A small model that predicts nearness at each pixel, trained from scratch.
Model: encoder activation gelu, decoder norm batchnorm.
Training: adamw at rate 0.001, 13200 steps, batches of 128.
Data: trained on rendered scenes of coloured solids on a plain floor, 195000 training examples.
Rows from block 5 of the encoder of a small model that predicts nearness at each pixel, named by matrix and row number. Rows with one number within an expert belong to one neuron, the router's apart. Each number is 200 + 30 x the weight over its row's rms, rounded and kept within 0 to 999. All counts start at 0. After the name is the row's rms in percent of the matrix's.
Before each expert's rows are labels from the 100 images, of 14976, where the router gives the expert most weight on average: "top examples" is what is common among them. Only what is clearly more common there than usual is listed. The data: rendered scenes of coloured solids on a plain floor. In brackets: how many of the 100, against the usual share in percent.
# router: router (encoder.blocks.5.mlp.router.weight, 16x192), inputs 96-191
# up: expert up (encoder.blocks.5.mlp.up, 16x48x192), inputs 96-191
# down: expert down (encoder.blocks.5.mlp.down, 16x192x48, transposed), outputs 96-191

# expert 13
top examples: count: one (42 vs 19.6); cone (31 vs 12.2)
router.13,104,238,233,208,241,200,193,183,241,202,221,102,200,171,190,208,216,178,226,198,215,198,151,206,191,181,179,155,256,159,193,156,163,219,200,227,174,222,217,227,193,161,206,212,233,204,197,217,257,156,125,169,248,236,233,211,190,218,234,236,131,232,210,195,208,225,223,217,227,211,228,155,193,161,204,186,197,219,183,265,227,176,196,172,213,216,179,194,186,244,235,222,206,230,239,136,186
up.0,083,193,171,164,196,143,176,174,236,202,222,203,245,197,172,187,211,199,146,194,181,176,197,155,169,155,193,160,223,263,209,185,197,174,141,182,219,193,147,163,193,216,176,225,224,181,181,236,239,234,243,221,213,210,170,203,211,174,226,215,163,230,191,167,218,221,222,201,195,208,116,222,223,189,200,162,187,212,237,201,205,186,128,217,232,174,217,185,178,249,246,196,194,216,133,150,230
down.0,090,235,210,180,162,262,184,177,129,254,207,208,213,188,220,169,191,171,206,197,187,199,174,237,193,195,180,187,250,178,179,172,181,204,265,232,215,208,181,172,169,181,206,238,188,248,187,212,211,193,194,213,213,251,211,235,173,259,199,191,158,186,214,191,200,158,166,156,144,173,170,174,172,210,165,183,216,199,176,208,250,233,205,200,177,217,206,223,175,226,191,162,130,200,220,149,227

# expert 5
top examples: count: five (45 vs 20.3); chain link (31 vs 11.4); egg (30 vs 11.9)
router.5,114,173,199,167,177,254,183,214,165,210,206,224,152,171,208,200,148,191,218,126,150,190,211,233,150,222,182,234,158,156,169,183,230,261,218,223,184,199,183,263,140,223,187,180,225,204,232,164,175,234,195,203,169,206,227,158,161,251,220,248,231,154,211,158,182,202,219,221,198,230,224,205,161,127,204,229,216,200,217,185,238,213,221,204,230,238,228,234,182,189,231,209,223,191,194,231,227
up.3,106,194,213,183,163,178,165,211,177,248,205,193,186,200,135,206,264,166,232,205,272,188,163,173,185,210,180,149,207,186,197,232,221,218,202,201,270,225,190,199,239,185,198,152,222,182,226,204,211,184,219,146,204,218,185,167,206,173,241,182,197,175,158,191,215,227,144,238,209,176,182,222,239,208,182,164,174,252,203,248,192,232,206,200,195,198,188,224,212,185,211,199,174,229,160,193,184
down.3,104,165,204,190,179,132,177,230,152,213,194,205,164,181,134,211,198,184,240,227,237,191,213,175,168,162,208,172,226,244,220,249,268,209,155,191,288,177,252,179,224,203,196,134,169,241,240,179,256,169,217,157,214,187,188,241,234,180,224,174,181,184,188,162,201,230,175,225,206,241,183,221,246,204,228,178,187,220,256,225,145,227,177,219,150,229,244,216,212,207,231,235,156,177,172,178,230

# expert 6
top examples: count: five (64 vs 20.3); spring (30 vs 11.8); bumpy ball (30 vs 12)
router.6,122,205,161,257,215,178,193,216,160,222,169,258,228,283,166,224,215,243,181,192,241,196,193,179,228,177,211,205,183,233,205,241,231,188,198,149,193,166,179,193,185,185,168,151,185,221,221,255,179,183,221,167,122,194,157,181,230,188,156,130,228,183,217,198,180,181,131,214,164,187,241,212,175,261,181,187,197,139,198,151,181,233,182,197,236,190,193,181,189,214,151,154,206,182,204,224,208
up.3,084,134,152,144,156,221,240,220,259,227,167,172,259,181,216,194,174,216,167,207,185,210,236,280,206,223,154,226,230,235,209,200,218,238,197,168,171,242,182,227,193,221,238,192,196,158,188,221,156,248,215,142,190,174,219,180,99,212,164,208,225,196,186,189,223,232,242,195,231,200,215,173,237,203,195,194,188,215,184,225,226,187,261,188,184,210,243,230,249,136,153,198,191,185,211,231,157
down.3,083,212,210,221,193,172,222,156,173,243,212,257,187,289,193,206,232,163,144,128,175,143,191,121,212,220,222,237,203,201,197,201,216,139,154,189,216,244,216,181,247,271,184,181,194,235,183,232,196,188,233,257,187,210,186,199,227,199,185,185,201,226,251,158,211,196,143,184,143,234,190,206,218,221,130,196,192,180,191,168,195,197,139,221,215,188,195,124,114,250,175,226,195,187,164,179,193

# expert 2
top examples: cone (34 vs 12.2)
router.2,092,257,202,194,233,208,183,191,200,184,230,105,232,177,189,220,245,168,223,218,191,208,145,201,206,194,185,163,249,156,190,160,147,196,196,217,193,198,225,182,203,182,228,234,210,180,195,210,275,160,163,168,208,222,189,204,180,179,190,235,91,243,190,198,173,203,191,200,233,168,232,185,209,181,181,189,227,194,158,255,166,158,162,177,190,140,184,164,206,212,224,191,186,239,216,88,162
up.0,106,204,118,174,180,176,193,221,162,190,179,215,235,170,249,214,189,261,212,181,193,217,186,252,183,192,189,216,182,217,151,227,206,248,220,173,215,221,174,164,171,189,197,213,191,217,232,211,167,196,182,163,157,196,208,203,164,242,183,197,202,188,184,186,192,194,239,129,214,204,212,207,182,189,177,164,232,197,195,254,147,205,217,209,161,159,289,210,219,155,141,184,179,215,203,202,196
down.0,106,114,125,201,195,185,185,236,230,243,174,197,208,197,193,154,196,207,253,214,244,228,180,214,194,168,212,199,172,223,207,244,224,236,191,227,211,227,220,210,164,220,222,192,217,176,176,205,199,197,169,115,182,185,189,178,157,193,192,216,173,203,218,180,227,230,197,196,191,190,194,197,280,202,200,197,143,228,182,245,218,201,213,219,110,230,225,194,200,168,136,224,209,207,194,179,159

# expert 1
top examples: light from the left (65 vs 24.5); count: one (61 vs 19.6)
router.1,084,223,244,200,220,210,201,180,196,185,236,78,168,164,172,209,215,174,224,231,210,229,169,223,179,173,193,180,260,137,188,180,195,204,213,252,213,214,251,214,251,156,219,196,236,216,239,168,271,142,141,191,229,224,264,206,172,214,190,237,129,225,175,181,189,194,219,199,217,204,229,180,206,181,206,203,204,225,183,271,206,221,199,195,183,210,168,193,202,205,218,205,199,206,226,153,165
up.0,105,163,194,143,185,190,221,185,206,254,230,188,188,165,178,180,206,204,222,215,212,167,216,186,165,175,173,212,218,220,171,233,206,258,153,212,240,193,220,204,237,214,199,195,242,228,188,172,212,198,174,197,220,228,211,183,218,223,267,205,200,206,201,161,198,216,242,225,240,245,129,231,233,113,220,207,188,236,251,261,236,198,178,203,167,238,206,209,205,235,191,220,227,207,120,186,231
down.0,103,203,193,169,179,182,184,132,128,197,217,249,235,225,209,235,231,166,161,165,170,169,167,158,164,136,223,246,242,185,204,183,230,153,181,202,232,254,189,137,270,232,234,182,219,253,245,238,209,208,234,250,158,232,208,230,188,199,211,214,167,206,243,189,157,190,188,171,198,183,223,181,225,182,183,257,215,169,218,187,193,154,172,249,177,183,195,177,196,213,218,218,178,194,173,143,246

# expert 0
top examples: light from the left (52 vs 24.5)
router.0,101,236,250,214,228,172,208,196,196,183,242,125,200,194,171,224,213,181,182,238,258,274,180,204,218,168,176,163,247,196,187,165,174,215,207,204,189,179,204,186,224,176,209,219,214,174,220,165,257,165,114,200,241,242,241,227,200,192,215,209,148,209,174,210,191,212,214,227,229,214,216,196,205,172,194,198,191,208,209,238,192,192,205,184,218,200,174,195,253,240,201,198,257,198,238,162,173
up.0,084,196,158,240,228,203,173,223,235,204,212,205,185,204,209,192,198,171,215,179,177,120,219,174,200,255,240,176,144,140,197,193,205,211,225,253,218,182,263,218,206,221,215,117,185,234,207,203,172,199,218,177,220,160,175,186,193,176,195,177,164,154,203,176,185,185,209,193,185,162,211,157,204,201,228,194,215,214,209,196,196,207,141,214,186,209,195,230,144,202,263,233,188,222,166,164,167
down.0,086,197,212,164,192,151,185,186,173,205,170,235,212,222,177,199,236,203,175,178,256,199,232,191,212,197,174,188,251,215,204,195,190,205,178,171,174,207,170,165,181,204,266,228,180,202,176,189,232,189,175,226,213,226,223,205,210,206,232,159,66,222,168,238,230,175,197,191,181,196,154,188,190,214,205,203,166,240,246,171,170,197,185,155,227,183,220,204,228,239,162,237,190,224,221,47,247

# expert 15
top examples: cube frame (40 vs 11.6); torus (37 vs 11.7)
router.15,098,216,172,155,237,188,179,177,195,189,241,184,222,202,231,252,171,175,223,179,182,196,139,177,172,184,208,193,182,235,166,179,227,225,187,185,183,169,264,203,207,202,216,214,250,212,217,193,210,200,201,215,222,246,158,230,227,233,205,228,166,234,168,168,194,211,236,209,274,191,192,178,206,155,205,240,216,181,215,278,230,146,177,258,206,172,150,220,205,247,225,173,212,213,141,163,160
up.3,097,206,205,239,213,231,162,159,192,206,148,235,169,253,165,220,194,207,202,147,188,186,206,209,190,235,197,198,180,172,164,240,237,181,217,184,197,216,203,209,186,233,251,219,193,186,201,239,165,196,217,188,159,262,177,197,204,243,197,216,196,149,226,218,190,139,135,203,158,159,206,196,162,225,182,209,196,225,175,168,184,229,154,223,221,177,202,178,154,208,194,98,181,223,196,186,179
down.3,105,164,199,173,236,190,156,212,180,202,216,205,90,215,146,221,163,213,216,212,184,176,240,185,162,216,237,223,183,195,182,234,290,234,170,200,256,169,225,212,203,212,177,213,208,196,223,178,179,182,220,207,142,230,195,191,201,208,196,270,216,168,219,160,202,224,177,267,194,238,181,281,174,200,190,225,222,210,231,215,152,244,192,258,211,218,192,225,177,181,199,152,199,208,152,183,190

# expert 12
top examples: light from behind the camera (57 vs 24.8); count: one (42 vs 19.6); count: two (41 vs 20.1)
router.12,085,187,208,230,218,160,226,193,206,213,141,162,223,208,178,189,202,146,203,203,202,237,162,190,194,178,195,173,201,201,202,186,196,209,176,169,162,226,280,193,216,233,272,181,233,164,274,198,198,205,204,185,229,204,196,166,167,166,194,191,179,220,212,192,211,235,183,188,225,177,204,168,217,159,238,234,169,190,153,248,194,154,220,184,221,224,201,197,205,184,209,217,193,248,215,197,153
up.0,091,185,197,219,205,197,206,166,224,148,206,221,171,276,178,186,181,191,190,207,242,197,166,184,230,204,214,150,146,194,175,193,211,199,235,210,171,210,240,211,168,212,163,204,162,140,214,223,207,214,206,244,198,210,212,187,213,180,187,196,215,192,223,207,194,162,202,214,156,201,242,189,170,235,195,207,166,189,141,199,213,205,248,251,233,233,162,223,222,198,173,200,214,198,199,229,163
down.0,091,148,174,164,175,166,242,193,226,246,147,190,184,201,201,148,213,176,217,232,242,173,211,188,219,209,214,227,258,273,200,199,150,216,160,206,206,237,210,193,179,169,233,159,185,191,189,156,174,265,220,167,215,182,184,214,201,214,211,171,219,212,250,209,202,216,185,212,194,189,191,192,219,177,241,193,225,254,221,212,215,214,205,176,241,243,201,220,190,198,213,181,229,179,191,200,219

# expert 4
top examples: light from behind the scene (100 vs 25.3)
router.4,096,221,205,191,171,206,231,220,217,260,185,153,211,152,240,169,180,198,232,261,196,228,229,223,242,208,194,221,231,208,210,142,152,264,192,239,210,148,216,214,179,190,169,209,209,251,157,172,195,205,186,199,238,207,245,202,216,229,190,174,188,229,169,212,181,226,238,162,256,181,222,203,194,159,260,245,245,199,215,224,246,200,226,180,192,255,209,232,227,216,156,218,214,240,209,193,220
up.3,099,206,164,275,196,178,219,208,239,188,215,159,221,210,221,153,198,185,200,238,183,204,203,173,195,204,219,218,180,225,230,188,140,224,206,240,108,184,150,188,187,239,176,217,167,182,165,210,213,168,233,183,234,203,181,180,185,129,162,200,205,205,208,210,190,206,215,218,195,173,173,237,191,212,243,193,170,186,151,207,167,238,222,209,190,214,238,189,170,233,175,222,200,224,190,206,164
down.3,105,159,191,232,181,175,187,179,170,234,243,208,169,227,163,240,167,169,190,215,226,192,179,201,177,209,188,194,227,185,151,187,253,227,199,202,172,217,216,201,215,253,232,155,216,241,173,225,206,100,125,214,231,262,216,261,195,238,200,188,271,140,225,178,169,155,219,208,197,244,207,196,161,200,183,221,180,225,203,194,210,245,225,207,195,211,271,190,195,275,185,162,214,198,179,271,186

# expert 8
top examples: red object (49 vs 22.8); count: five (43 vs 20.3); octahedron (31 vs 12.1); bowl (30 vs 11.8)
router.8,097,208,168,193,249,195,210,191,184,217,175,162,183,182,185,183,234,165,235,266,146,227,211,158,218,163,239,149,200,181,208,201,177,236,148,177,237,152,226,204,173,174,185,247,235,209,186,233,236,161,134,170,189,209,192,150,241,178,202,218,188,258,210,167,196,231,182,183,241,177,193,210,227,138,237,211,212,159,204,268,187,140,197,219,201,227,213,162,171,229,175,213,198,269,169,185,204
up.0,090,223,230,198,258,173,235,245,207,225,198,178,219,158,167,198,197,206,210,238,209,245,185,182,191,141,217,151,236,222,256,176,212,205,159,184,226,181,208,185,189,184,214,187,240,212,215,159,257,115,135,182,212,192,272,210,243,183,170,200,187,244,192,157,202,221,230,197,222,189,186,183,228,164,206,190,187,193,231,208,210,179,200,205,228,179,227,192,230,238,225,194,199,155,212,187,193
down.0,095,193,206,205,229,239,230,220,225,198,216,209,156,237,145,202,193,214,260,195,197,159,225,201,145,236,145,207,197,202,162,223,224,170,202,230,212,219,224,209,212,237,206,198,197,230,202,192,189,198,219,187,257,160,186,256,252,276,199,231,266,232,227,194,244,240,169,198,176,243,144,213,222,250,146,164,204,239,217,199,167,265,214,176,161,183,214,246,176,197,188,211,134,200,203,249,180

# expert 10
top examples: count: five (80 vs 20.3); teal object (45 vs 22.1); bowl (36 vs 11.8); cog (30 vs 11.8)
router.10,117,165,151,167,192,204,192,239,211,227,247,189,219,141,247,183,222,202,190,239,206,208,187,222,201,219,207,178,207,196,263,213,247,149,216,219,255,234,188,146,249,207,200,160,221,218,205,182,187,220,250,208,208,144,186,246,160,156,220,189,227,176,206,192,219,229,227,181,186,206,193,173,239,244,143,196,213,224,209,197,207,201,205,210,165,180,245,254,199,143,253,204,171,161,216,227,198
up.0,084,224,197,214,189,207,249,190,195,157,194,180,215,165,213,227,155,225,195,224,166,230,210,274,170,212,146,227,224,258,176,208,233,194,210,161,179,214,236,157,182,207,264,187,253,232,228,183,200,170,210,196,209,204,229,224,209,264,231,164,210,208,155,189,227,210,229,175,253,221,171,180,186,196,157,217,232,197,235,232,194,218,246,191,198,183,223,245,256,165,175,144,186,185,203,220,147
down.0,078,153,238,216,185,208,171,201,212,190,171,212,147,201,208,174,207,145,176,167,149,197,230,194,210,243,197,171,190,195,195,229,222,165,221,229,188,251,175,254,206,178,204,181,181,195,212,209,169,200,132,184,194,146,199,156,192,162,236,179,297,200,234,232,215,193,206,177,140,247,189,178,202,241,223,174,155,231,196,180,179,184,110,231,187,227,175,132,165,208,206,222,168,188,237,167,204

# expert 9
top examples: capsule (38 vs 12.1); torus (35 vs 11.7)
router.9,092,201,198,175,243,199,198,159,213,126,202,200,196,191,247,189,229,167,151,209,170,193,226,175,235,202,256,199,204,182,181,196,150,195,171,151,246,222,193,170,213,173,213,246,163,161,151,214,210,250,171,201,201,207,212,190,209,179,219,262,215,231,217,238,241,226,198,235,185,213,173,244,244,177,185,203,164,204,206,182,132,140,197,265,189,185,156,152,256,214,201,202,248,206,180,214,187
up.3,097,157,184,178,181,214,163,203,189,194,208,189,158,179,194,238,167,201,172,167,201,206,196,229,144,227,202,205,130,201,209,202,204,221,162,232,209,196,257,202,185,260,160,173,154,223,187,238,143,243,231,267,223,141,243,220,158,190,177,204,188,153,243,153,202,175,213,206,163,184,155,189,173,223,170,157,201,219,236,207,195,230,213,195,162,171,243,206,166,209,220,263,193,208,202,190,206
down.3,093,217,187,199,187,253,205,223,168,254,230,211,239,182,196,193,203,172,161,154,222,197,131,226,135,177,176,211,234,200,197,205,171,190,221,196,226,237,201,181,201,258,237,172,205,224,253,171,231,205,261,210,188,187,223,223,141,239,171,209,197,191,253,144,176,188,166,158,178,172,172,218,215,195,164,183,189,213,185,211,218,282,260,200,166,205,216,243,145,198,219,224,178,196,191,246,250

# expert 14
top examples: light from the right (86 vs 25.4)
router.14,110,177,224,194,197,198,233,211,244,182,199,141,203,178,178,189,193,184,201,230,218,227,252,155,226,229,215,155,233,177,189,172,175,204,224,196,217,174,205,213,201,217,231,213,230,220,213,149,276,152,203,171,268,212,181,161,253,176,224,196,209,216,151,240,162,262,223,197,266,181,205,244,208,201,263,242,203,230,232,180,188,225,191,200,208,255,153,221,230,226,230,221,167,167,169,206,248
up.3,075,192,200,175,178,169,183,158,168,147,161,190,201,181,219,188,207,179,178,161,173,144,206,183,167,197,222,198,184,173,189,207,228,192,218,168,227,183,219,195,178,235,190,163,161,218,216,222,214,154,193,217,174,225,214,163,227,173,208,169,174,213,191,230,210,157,216,227,170,207,158,159,199,193,200,167,147,208,207,166,194,182,168,262,213,178,169,135,214,223,223,210,173,148,208,174,252
down.3,073,209,222,172,220,176,180,212,213,178,209,168,164,211,223,235,190,204,235,221,168,213,212,170,194,224,199,146,136,211,190,197,215,190,162,188,191,117,222,254,160,187,137,213,238,194,213,215,199,199,190,201,196,156,200,175,250,165,186,197,212,191,151,209,214,215,248,215,226,229,169,186,169,175,198,205,167,188,205,198,203,176,202,255,228,183,185,177,218,249,211,164,223,219,171,178,155

# expert 3
top examples: count: one (80 vs 19.6)
router.3,089,230,195,223,236,161,143,214,227,166,220,143,178,198,175,219,175,255,196,219,238,200,198,238,193,251,208,161,179,221,172,163,225,243,252,189,187,176,222,181,211,196,208,214,200,161,233,178,180,200,228,243,281,212,242,196,189,158,191,208,180,191,203,161,211,209,243,177,190,158,165,195,154,217,177,169,220,230,193,282,146,215,235,210,177,145,206,233,213,155,166,204,198,204,207,198,144
up.0,114,178,168,172,201,183,181,188,216,186,229,192,229,223,237,164,203,175,195,231,214,148,181,213,238,248,228,199,193,251,243,184,184,232,219,202,205,156,213,183,191,211,177,221,182,175,179,192,172,256,281,239,236,208,170,231,213,177,188,222,211,187,231,190,211,211,216,189,218,171,200,238,263,247,194,246,233,197,175,213,193,195,203,241,199,202,145,231,221,172,194,179,213,248,128,205,162
down.0,111,222,232,241,244,209,202,176,204,194,227,179,158,203,170,186,190,178,147,198,236,241,166,184,248,196,228,185,238,200,188,200,204,239,221,158,207,183,172,182,174,191,198,208,206,194,203,221,165,172,126,220,201,248,257,127,203,177,210,193,138,138,203,185,226,187,186,227,191,221,210,181,214,167,216,221,184,202,157,220,189,174,269,234,222,225,171,175,237,220,176,185,237,190,207,219,181

# expert 7
top examples: capsule (34 vs 12.1); cube (33 vs 11.9)
router.7,100,197,256,214,146,180,218,175,195,219,157,232,190,223,164,191,228,214,225,188,204,156,213,196,172,182,159,241,208,233,224,234,157,182,166,215,153,217,166,190,208,209,165,222,141,199,141,237,166,195,205,246,209,197,194,236,197,212,200,177,213,223,223,225,217,141,185,187,155,212,144,192,219,244,192,147,163,230,217,167,213,225,160,181,161,162,222,150,162,231,166,232,179,200,201,206,225
up.3,086,217,171,212,214,236,227,226,229,198,228,194,156,180,204,147,187,219,200,225,241,181,197,216,158,219,141,214,208,160,242,235,203,193,259,225,245,152,228,224,185,203,147,190,165,202,205,167,223,152,226,217,196,175,242,230,208,157,210,190,180,173,220,224,186,156,210,215,159,194,161,194,178,235,184,165,148,245,198,161,195,276,187,180,161,218,191,244,215,220,247,212,178,136,232,173,214
down.3,086,210,205,153,228,199,223,213,204,164,257,144,240,169,204,212,229,170,167,260,171,243,191,182,151,152,234,192,209,203,182,203,193,188,203,206,227,196,170,209,221,153,266,157,261,227,264,137,264,201,187,196,232,189,225,184,202,193,198,252,313,223,195,171,185,252,209,165,264,214,170,215,211,173,221,205,225,197,218,250,176,186,257,244,194,197,219,234,242,220,211,196,233,245,173,247,179

# expert 11
top examples: count: one (85 vs 19.6); light from behind the camera (53 vs 24.8)
router.11,089,209,194,216,223,189,220,205,219,160,269,161,179,200,180,210,201,223,235,203,244,219,167,211,187,165,175,222,220,210,161,203,197,197,235,249,168,251,252,153,218,184,249,238,212,192,195,176,251,148,154,180,163,225,160,189,192,210,208,189,172,231,205,190,204,181,166,229,214,226,193,189,205,171,184,199,219,215,159,278,171,208,230,148,216,175,185,195,216,179,202,178,215,215,213,191,157
up.0,111,189,166,143,235,158,221,213,148,257,220,219,239,189,225,228,269,198,161,203,193,185,168,182,180,174,208,233,222,202,198,217,214,225,164,166,231,172,262,165,203,210,194,162,240,255,223,199,199,159,202,181,156,196,153,166,212,172,203,187,221,179,193,177,192,218,202,181,241,155,180,194,212,161,199,236,223,173,231,223,170,126,205,194,219,155,199,228,242,207,223,188,225,210,158,212,236
down.0,115,228,204,215,160,198,149,147,217,230,152,197,201,188,261,206,220,148,212,199,206,200,146,226,195,246,141,203,169,154,210,240,212,184,207,261,169,191,220,253,149,209,218,208,169,122,142,233,191,231,253,206,190,251,165,189,150,187,198,168,188,167,175,232,201,139,184,193,187,163,168,178,168,187,184,216,151,237,151,162,224,218,182,183,246,185,169,156,169,220,197,159,202,239,204,182,160